Weights of a small image classifier.
Data: trained on simulated stained blood smears, 195000 training examples, 57.5 epochs.
Rows from block 2 of a small image classifier, named by matrix and row number. Rows with one number belong to one channel. Each number is 128 + 24 x the weight over its row's rms, rounded and kept within 0 to 255. All counts start at 0. Numbers have three digits each. After the name is the row's rms in percent of the matrix's.
Before each channel's rows are labels from the 100 images, of 14848, where the channel reaches its highest value: "top examples" is what is common among them. Only what is clearly more common there than usual is listed. The data: simulated stained blood smears. In brackets: how many of the 100.
# convs0: first 3x3 conv, stride 2 (model.blocks.2.convs.0.weight, 240x160x3x3, each kernel summed), inputs 0-53
# convs1: second 3x3 conv (model.blocks.2.convs.1.weight, 240x240x3x3, transposed, each kernel summed), outputs 0-59

top examples: spiky cells (55)
convs0.100 076:137107098108111114113113102105095103110070148105112113097103107105111121144136112126112076093131135110109128109107107100105118092074112111104094105076095092106113
convs1.100 034:161119151151166127125142173156148160124145128161114120179139122157127144123168143140134117131155115117132117132137139127131166094166167150137134136109148125140127136085139134149131

top examples: kidney-shaped nucleus (95)
convs0.14 096:107104156167159106142136136146119140128160103155148142112121147111144099118131142142155221110104155162132118149157145148110114125148124154156133127120127147123167
convs1.14 091:095114083153072140128104121090117117133133143081136151075135136104148122141069129149097130081085142134094113106138119133135085147074110076118093125134096131097142120144147153137144

top examples: kidney-shaped nucleus (100)
convs0.124 113:127128158167162106157153131173117148128116125168134149137132122107151124139135174127156118118122142166142136140134128133116128123110167156155142128139127123127168
convs1.124 136:116123095148096160154120112104124126165137161105160152104167149118162167151097165143106145103104165156110117111161129152167104150095120097165103167143112165122160161133146154152162

top examples: two lobes with orange grains (100)
convs0.114 111:111110114124120190115120115123185118108113110123121132117120103225125097098092121171122114146112133119117107112118118134157109174100113122119136116111131130122123
convs1.114 096:139091154142145128121066170140177119123163120187129110161124124122117124114154125121168123163140114113076153134130106110121149109154183152123187123098148125138116130118128116129121

top examples: kidney-shaped nucleus (99)
convs0.33 105:113156119143133149146151130158180158116188119143143145165153123163146091111123146139143132153125122138149129142154150126149138177160154145141130152154138160151146
convs1.33 089:118087149152142139113074126129190099120177114201115107145126131103109137137149134119147112135130113108091141127141095132130142100142168141122155130072136129116114125102146111146114

top examples: round nucleus (98)
convs0.120 100:123128136131138109133135095160117165135210089154139144168162014110126116115110141106135143085113130135145113126138113080084118104135124127135118137163070161140121
convs1.120 114:116096143128135114095116120126184102104149100134112129121120127099098128128140128118127086131128110106138058078120113160126123110130128143113128120121120119125114107076142105137103

top examples: lobed nucleus (100)
convs0.143 103:117112168129131065108125098119078125124209117128120123086124111079110115105118120139125197082104140136121111107130120113080123064083115107147143112121105151110126
convs1.143 124:095108117127095133122107094104113072122100123124137127083133136096124133132097133120079128059105128119120087095131104144135095123092105117124104130129098134091126131095125130129125

top examples: spiky cells (32)
convs0.184 089:156112108105118141113128117113079107125075152108113118106108129082120124144143121139114072083143115110113142111095101115091126087075137106104108112101104093115108
convs1.184 063:140130097151110142160143131134100144154087158133108156129144126146158141130103144144100159081127144155142135162136187119139133152113130082152101138127139134124145138105139143147159

top examples: spiky cells (47)
convs0.88 095:126125136112108116134135143122063108129071139119108113126099115082115121137148119125116061074121120113114133104090103130068124074076139117099127113075111092111129
convs1.88 077:136160088146107136157131131125099154150091156135106166120144121163158139127099139149099152090111152166151120155129205124139122160108119090148104138133128141116147130113146146134154

top examples: spiky cells (64)
convs0.158 081:141113108104111118113118118115078107117083156109108111112107124076112114155135113143110087086143121108108146110091105113084115083072119110106110111093105100108108
convs1.158 049:133127109148098143155138117127095136152076159140118151115146128139153146132093145136090162073120139163133132158135136126144125154094122082147097141126133141119146139107139144144160

top examples: spiky cells (65)
convs0.16 081:151115097105110104113118104115086111118069164109114111120111146084112113156143114147115080088161102109116157106102116107092114091085123124110105112097100117114114
convs1.16 047:122103100140098138170116108115118112160092165156127149103158125115164152138093157142091166091114140160109151145141124124144120151087137092162117153127126139116145144128138143142160

top examples: two lobes with orange grains (100)
convs0.52 104:120103120108094140128132141116109106124097125103095110116088095136113128127135112139114043129120113106101127091090101140123131107071126105085126109058128094108139
convs1.52 061:162174109163131137145144165140137184138108143158102139162135124181137140130127138152129145116134136137152135171135212127137150111134173099143127131115157137141133132102152131147140

top examples: dark grains (69)
convs0.21 095:131123161165165114151172168152112143132076143158155137101117142115154133146134150123163142123123163168141132161144132165128126118085154154157162135111139108116166
convs1.21 091:106119108146103144163107126101110127167138173089158157111154136122177142134109142153098165094091158156097133115143139128146105168105130102148108146156114150106161152151136153134168

top examples: round nucleus (49)
convs0.176 077:105102138123112125141125136101079104113090112107108122095107107103109113095143128134129073097108124136108115102110111135095120080072132103117129102053122083124140
convs1.176 056:142156094139112137161147148130099156153079154124115151117138120163157133125107138143079163094117139156155114157126197120133123161112122088142094128133133137124137134118138144132150

top examples: dark grains (100)
convs0.110 101:130117155156162107155135187140104136106076152148152131115119174118147130141140139123156132144124155160138097153140130225149112108093153139148195126126168099112152
convs1.110 092:117123117134123136170106109107104135168151166093159160134143125128179140128126139129107171106101142166080152119140163113138127171119135124153123145155135137118154151145127161118173

top examples: spiky cells (67)
convs0.234 085:132111107108109143116128123112084103115059151108111109114097122092116112146138110149113076077144121112107130108093102124094118096068132111102116108083113085108114
convs1.234 071:145136092147117137165133148133101163158088159138114157137150129163162143136111146148104153089124150160141139151136205127144134153118124095153098147132133144129143133110149142134155

top examples: round nucleus (98)
convs0.53 116:139159134141106108147142091128112154140242102138105146155178115105128125113106138128131178105113101127160116106133143068097131117147139128140103154180102213158131
convs1.53 120:104111114136108115096096106110148098099117102146086116103105106101104106130110109122097095108109109114120081123118106127109110103105119113095110097095110108114111092093136105129106

top examples: dark grains (100)
convs0.94 085:127138147139148203140130146151184148123132129138153151145137084183156117135127143144139117160129156132136129144138132152164139197126130147124148141128157117151136
convs1.94 086:144097152134149130125075143142167117128183122152132112152136124136121147118151140118160125150140118116062155110127115121133150104150166150129162140083150135136117137093132116128121

top examples: dark grains (59)
convs0.118 070:108114128129119150144122129098096100109093101115106127091110068124118105100130122122124082097093127119114105109114120132107112098076132124105127115056122089117139
convs1.118 050:148178114153128134155159153137106179140094153153113137136142128176151135129122128145103153093136140133165128142127206125137131133124136089140112136125131139143132131104145143136144

top examples: round nucleus (72)
convs0.215 068:129164100160111093146210096152102145102142116152141134112144127123105118143132153146143091088101140144141174131161138076077119128141182164150121141156082151135154
convs1.215 101:110120098165097157116101118097159123119163125119138155115147148127121150167104137158131105127091147137106103103151127168162101129093144098121123143130115145114145127129164125163128

top examples: spiky cells (54); two lobes with orange grains (39)
convs0.175 082:127115121112106118132128138115066112116083145110106117128103104075109123130143121134117064073122121114111129103089104132071127067070136115102125116077111088116129
convs1.175 065:135145092149105140158133125128101150156095158146109164118147123156157141131101143144101156088116148163143119160137200129140124157100122089150105140130133142120149136106150143139158

top examples: kidney-shaped nucleus (93)
convs0.221 104:128130163166167112154172142165114145126100137163147149126131127111159129142136164121161123121124153167146135155139133144123126121102167155151149135133131120125167
convs1.221 113:114122104148100153164117118102120127168141171102162156108165147122173158147108156146103155100100161160103125114152131140159108158101128098160111164150121154119159160141141148145170

top examples: dark grains (100)
convs0.196 106:114126176144166148144139173150144140122092124145154138125120121163157105130124144145148142165122169148136108161149128201163134152109140151142164132125197102132149
convs1.196 098:122107132138133145154071123118133106153169149127164138145156145120149152138139152135135149121119143157056161119149114133152133142124155134155149158121135152125139157145137142136148

top examples: spiky cells (38)
convs0.109 088:124121133111104109132130140121051115123082142116106115130104110070113127130140121127115071067121116112115129099091106132069127073076134117103126114083109098117129
convs1.109 064:130147092147104135157125124123101142155094157144103165114145119151157138130097138143099152090108148166147119161133195125135121161101120086150105133127131138116148131112143146135159

top examples: lobed nucleus (100)
convs0.77 074:121078121112113078111122103097090102117124108096106115090101165097090122112132099107099179115105094109106120099124133107120111084134106108113108103112119110105110
convs1.77 043:127150098105098125152135123125124138133053144164111123084110121151140092127089107117102151110119126114174133166124143115116109162092120098124129112123120115118128116137112143106137

top examples: kidney-shaped nucleus (97)
convs0.178 109:136154140157148122160130155169117159112105143165153151156148120101157119149131160131160113118137143160155145153130149164119123116099171159153144153146143138152158
convs1.178 088:144126094138107157152124115131110137160127163142153147129164141137163157148109159128055145082124149149132139142151153137162136134109122096154078160119136154136154150104138155142167

top examples: spiky cells (73)
convs0.55 078:148118102113107113114121122117065113114090154109115118116107121057107119144142121137119082080134118116111142110095103118084120065072130111112107112099110102117115
convs1.55 069:124126087147097140164127108116102129157090158138118161105152127132158145132091145140093157085102147171139115157135139130142115160093115087157101146129123146111150141115144145134163

top examples: spiky cells (53)
convs0.43 082:140113106105107130111122112110076106116064152108109108120104131067113110151136109142112085083145113113109134105097103110086117088079127116105112107095107098110112
convs1.43 058:137129100150103140161138137133104140155082156143112150125147125151157143132101142138097156087123144169141138163132160122140133162107125082154104144128142139122148138112143135140161

top examples: spiky cells (43)
convs0.227 078:138117125108116133129125124109053107128060152114112120118112117067112121139142123143118086082128118115118133105092115123087123069071134123112111119085109102109115
convs1.227 061:142130096139106126157130139131094144152079152134101148119140122152157129129098133147089156084125147152149130158124172109135127163101123081144102132126135131120144122119138143135149

top examples: kidney-shaped nucleus (93)
convs0.137 111:123126157168169106157159138163116147129106125167142146127124121106156122138133171120164128121122145176142139149135126141121123124113159155156146132132128115118167
convs1.137 117:113118091150091158156122112100119123165141164101160154096167143117164157144095156144105151101095166158110120107156129146163102156097121092157099162146113156115162156137145155144167

top examples: round nucleus (45)
convs0.70 079:123104118110111128131118142115080106116067140110113120114103105106110114126137119139118058083120137115109124110094103136083113086066128109102126111066111076114126
convs1.70 056:151153110151120139151139145136089176148081150141118144140143128173144142133115144143087141088130141146144129155138217128141140128117124095146098143126150138132138135102146136145145

top examples: spiky cells (80)
convs0.198 080:147115115107109121110119117113070104113081155114110111110107130056110117149139115139111082081145111109112149110100107114085119077085122112108107111104107112111112
convs1.198 058:126116093150097140162125117121108124158083161147111162105149127129162141128083141145093164083115148166139133158133135129138118159090122078152104140126119140114145137114144149137163

top examples: kidney-shaped nucleus (99)
convs0.117 078:128142135182134102161174122176137158112128119173127147112139139114126115132131167146145105116116138161152140132140127114106121143128183159167134144146118132130168
convs1.117 093:112123089159092155124107111098142127131152136112143156108161144126139160154093149153112120103091156154103106102156131164166100146085131086135116154139109157117156138131160134158147

top examples: round nucleus (100)
convs0.127 118:119122122128128104125123086149135160144242070147129133146151085092117098117104132113126155083127125129141131116134103073078112112149115119132097137159084176136124
convs1.127 151:110091140130130110086123122123189102095140091136099120110110117092091117122131118125159078157125107104132073083113099146116119101125133141102145108105115112120108098092140096132097

top examples: dark grains (69)
convs0.149 094:136125167156165113156177176153115145128093151158138143122127145115153140148137150125148139132130167153144117156138134176131154120070157143147176134129142111123161
convs1.149 098:118116115142118150172108128106120128176138176095163158127155140117180146131119146144100175106098153163093132122146142129146115167115134115158112152152125150117157161143136169132174

top examples: kidney-shaped nucleus (100)
convs0.69 107:129129157176154107159146124181113149129116124175138145134133116102145127135132173127154121112121133164146141136143136127114133120112164159161136133144121126127170
convs1.69 121:115120092150092163145119109101126124157140152102157150098170150120157173153094165146109136101103159149111115104158124160171101149089119098154101164143116167120162153133151147154158

top examples: dark grains (100)
convs0.159 094:105158121143137190144145137143183141120121120138148159147141103180149091101115137144140126160123124135139117143163149144162137165143147156133134149121149129146145
convs1.159 089:127094149142138140125076134132179107128178128210123109143135123124120134129145135109141121130136121112095160132135110105130142101136169137130159136077143135122119133115125124121120

top examples: spiky cells (74)
convs0.119 083:154115104105110105110117113114081108120078159108113110114105137073108111160139112148112088080154110112108155111099105113088114090076119113109106110099106104107107
convs1.119 055:122114103145091144159117105119106117152083158153123152106154128127152153133086146136099160078115147167122140160136122130145120158092127084151105147126124142116148143113142141141166

top examples: two lobes with orange grains (92)
convs0.71 072:111068131136138124133135125103107110095124103123127132087117062126119107096127119116132083093082156138118110118131123135109106122074129121122130114055108119114141
convs1.71 038:145165138158150136145173224144169160134132148165134126173140133165139138128174136134132140131146126121158104152132189127134148112165210134134142134121156136143127143098141140139141

top examples: spiky cells (83)
convs0.173 083:155117106105110103112121122117085108124077162111111112112108132080113116162139114145111084087153109111110155112094106110086117090076125115107108111095101106109111
convs1.173 056:121114103145092143164124103119106122155087153149120150105146130123153145133089144137093162075111141162127140154138136126145119153091128080150104145123125140112143138104141144143162

top examples: spiky cells (83)
convs0.160 084:144118099108107111108125117112083105115079155107110106113104120082110114159140110140111082089146117112108142112096101108086117084078121110104108106094099098106111
convs1.160 059:127117083152100144159129113119105140158090159147120155116154129133158153136097153146087153083104147161130128154146151137144121138097127084157101148121132150110146144103152140140162

top examples: two lobes with orange grains (100)
convs0.67 126:109136099141100167139134122133137133105155107136113150132148103180134099094094139171129045108097165121137113110155128118113100140076148130120154135105101151138134
convs1.67 156:142134159155154131122119184143207159122150125178116114165125134139121128133162130136185125181148115118117127141130133133123153109159216156124195124099149126142117128123141123144121

top examples: kidney-shaped nucleus (100)
convs0.38 103:129125159163162106156157130175121151125110120165136148136133108103152126133133175123160107121119141168139127139132127130112134127105160143151145128140123114123164
convs1.38 130:114120094150095162154121109103125126164139157108159151107168144115160166150100165141105147106101164163113117107158129153168104153097123096164105170142118165119164160127146143150164

top examples: spiky cells (78)
convs0.188 087:148110106108110135109124119111085104120070158108113107112099123083112112157136110143108083083149111109106139109097105114088116088079130116104108112096106098107109
convs1.188 069:130121088144103140167126131125101149159089159136113155122149128145160146138102146147096155086115149158134141155137181126145125158103127088155099144131127149114147135114153151136159

top examples: spiky cells (72)
convs0.157 086:145115109107112135114126117113078106119071158109115108118105124079113115157138113137112081073147115112110140108097104118083119085081129119108110111095107099109110
convs1.157 067:132123090145101137165125128124100145157089158134111159120150126147161141133095144150099153085115151164139139150135166127144121160105122085152098143129126145115146132116148146136160

top examples: round nucleus (36); spiky cells (32)
convs0.59 079:136118115109110135115117125114072104130074158112116113116103130073112111152139111146111077093135116112108141105101105124098115064086118114109108114091114103109112
convs1.59 064:129124091142101133165128135124102144158082158137117146113152127145156144130091143144091161084115147159135140166130169123138118159093125082155114141129124147117144135126145141131161

top examples: spiky cells (42); two lobes with orange grains (33)
convs0.226 083:115109118108095135129127139106085102124108129099092105116102087121112128119138117133110068119111112106109118090093104132111129091071127106087126112056123096110134
convs1.226 048:144163092158113142151131149133121168145101151176096148139147124173148143131111144141112152096118143146157125167135203130138134124112156087146118139114143144128138131095156136146156

top examples: kidney-shaped nucleus (100)
convs0.185 109:128144136160154099161149125184136171137128098175138141165146080119158120140139163140149134113124135150156132147136136117112132152126155150157130147152122136145165
convs1.185 110:114110084163077157128122112092124125138133139105135146090160140121142157148079155160089125094095153139118103099158134165163096140079115090141094151133113160122151144122161137167147

top examples: kidney-shaped nucleus (82)
convs0.107 089:133124158168165111157181148165117149132097134165141141122127144111162130147132150117153130122127153162148132154139130156130129123098172155150150138130138113124168
convs1.107 085:117119114150106152155113117106120124160147168089166160112161136118165156138109151143107156097102152164094122110145132135154107166104132112151105160150125153120158156146142157143173

top examples: dark grains (97)
convs0.194 132:116126184139175097092134145128092130108146124145163123107130148120135120110127132124150227128119166161127149151156147176131122118137132134160170125131149153127136
convs1.194 155:099130099143085113108131106105073121108101114130106127080101112114117093124080099134087104069099115095136136123116123111106091133086087083097088095118092106100115097149128123120114

top examples: dark grains (100)
convs0.61 110:109141144125145195115136162123174114103061128127142152103116093196139110108111128160134123171101163130114114132137144179182129162107130140125149121080169090127122
convs1.61 117:139115140131132130145076163137141124137167142185125113146128117142135115111140121102130149123136122121091159147122138082116142118134161129132146124093148130129116139127091129091130

top examples: kidney-shaped nucleus (90)
convs0.47 104:126117164166163107157165147166120152126106129168133141131131119112149126138131168120160119121118152168147118148131122145119128125095167146150152132138132115123169
convs1.47 121:114123106147102159157115107102125126165141165101162158111169144116165166143105158131110156109098164163106126107150127149162106153099121105159105164144115161117164165136142156144173

top examples: kidney-shaped nucleus (95)
convs0.235 096:122136130155133112157164092181137169128153083170137142185166067105134115124128156124142097097104119147159138125146107092089131120135143137148113140168091154134154
convs1.235 113:119116104158111142117128117106162125125150122115132149112156144113124169157113164158125106132111144138117080091153130186165104130104134121132114148130109152126143128106171123175133

top examples: round nucleus (87)
convs0.62 151:111144136144127106150125074149144161155197090152121144154156106094130098106127141113134166100089094132153090114145121075101100133143122130141090152174095191149143
convs1.62 176:105111126135120119097115099112144098105120101149103118097119113095102127127120126127119088129118115106133057099121105149125103099119109129110103116090102122112117105078145104141107

top examples: dark grains (100)
convs0.56 124:092089136125143171112112149123145114103059097126130122096099101222121089092104116155126147168088145130109094130123119173190098155126108122124158108102161099112127
convs1.56 114:134119134132137120118089146133137139118151116141124110141115123133115107113138113122145125142130115114099216135115137096112138117140156134116153115093136116126113120141120116109117

top examples: dark grains (100)
convs0.129 111:098107116121134190110119140137160119117050116126129115110097091233133097109110121147125131182109139122109114124112110164194118168104106120115156111097145086116127
convs1.129 115:136107142131152121122082147132156128125155122160116116151121113130120122116152125118170129162128118125090195126121119085119141115145170145127167123092142120128119122127112115109123

top examples: band-shaped nucleus (100)
convs0.79 163:104102171132161119129098138113079112131158102123141123114114127140120111111130117123136249120105179145119096138131115152131115102119101129139142114116132146113140
convs1.79 324:077114103132090102108121094095102105110121112113117133077107109091117100116083102132107108079096121118119132104109107112109087134084107104103109103137086104070121103138127122114117

top examples: round nucleus (60); kidney-shaped nucleus (35)
convs0.9 069:108076117127133113126135116099112107088135106113136129089109096122104099085128107100134088103078141138106105115134119118096089124087113105121124109065102122108129
convs1.9 041:144146134143147142141149180138183155138172140195143120177146133163137150122177152134134133126129126128130102135135174143138149101150193145140154141121171151135127151096152128133136

top examples: round nucleus (91)
convs0.19 131:108094138124129074108121096163109153149255107147124122145131134087119102102120122128120181078109121124132102112125131098086109106121119130127118120156111188118137
convs1.19 151:086096116156087131094096092099154091103135104114117133087119137088107127142091122145144090152105127123099090096138099159127099124078113118107134114117095129091126113121157113152112

top examples: kidney-shaped nucleus (88)
convs0.171 115:127120161167166113153160141159116146128101136164147141122125122113163127144135162123163134120120155173143137154138130147126126120103160152153149134130132119121166
convs1.171 125:111123094145091155163120115101117126172135168099162154101163146119168157144102157150102155100097161157106123114153130140158103156100122091157106156150114158110162159139138150144167

top examples: dark grains (100)
convs0.65 095:101116137126149173116120155124128111100043121126146120101101098215138098107112127154136145199104157132117121137121120188213112137103111122124177115097167084122132
convs1.65 105:138112136118141117130098139134127133124146126125119113145116115138125110118141115117156141146129118119086217134121127082113140122139150137121145117099141116128117116133112124102121

top examples: round nucleus (97)
convs0.237 109:116116132133133101131131095162130162135202068154131134156155024092122104116106139106130141085108123134139132118135101078080113107127118121136100132152095154131120
convs1.237 140:107093139132132117098118109121178096105149099129116128110123127097101134130133132125131087132126115112135060075124106163129114106128128141116128121115109126117117112078147108145104

top examples: dark grains (100)
convs0.167 103:122084150129171122113129167108093103115066130122167120077081151122123126119125116127152184140119152164106148151134124181144120094103117128150151101078169100099128
convs1.167 096:119131100134088106129148114116064140124122126083107139092106107131133084113077097136107127062106124133120140126110137102102113154083088078108100098137118102115132097160126134105130

top examples: spiky cells (79)
convs0.46 087:151116105108109115111125117119085110119081164116113110114104119080107116165141109139113074090144121113106149108095102113088120081078120110107112108091098107109110
convs1.46 061:125118085152096143164123114121098137156082156146123153111155129130157149135092149145091154081107149150128131156138151135149120142094121083153101147125124147113145141103149144143154

top examples: spiky cells (62)
convs0.81 088:159115105105115104110118113114088104131082162108110111107108123085111115161141115142109083092155111110108149106098103109094119090079120111104109110092102103110107
convs1.81 050:126114093151100143163126117120112126150082160158114151119155126127155151130090146146098158081115149151123141156136161133149122132094140080152112148113118147116144144100148147149158

top examples: kidney-shaped nucleus (97)
convs0.74 097:129129158166168107159169139162118152120116128164142148133138135108157127135135169123159128120120156174150132150135133139125126123105172151159146134138128128129160
convs1.74 103:116120105146094157162122111107122126161139161094165155104163136115166161140099156146098153097101157165101118108147133140157109156094123088153100161145116160118156156134143152147166

top examples: spiky cells (47)
convs0.63 082:119108122105103130131129132108086107125111124092085112120108083115104130118134113131106078116113104099108116081092106136105133087070127108093127113055116103114131
convs1.63 046:146170098154111137149133147132128166142097150175095150134138122172146138128110138149111154102120143142160125173130196123131129127111156081144116130107139137125139129092148129144150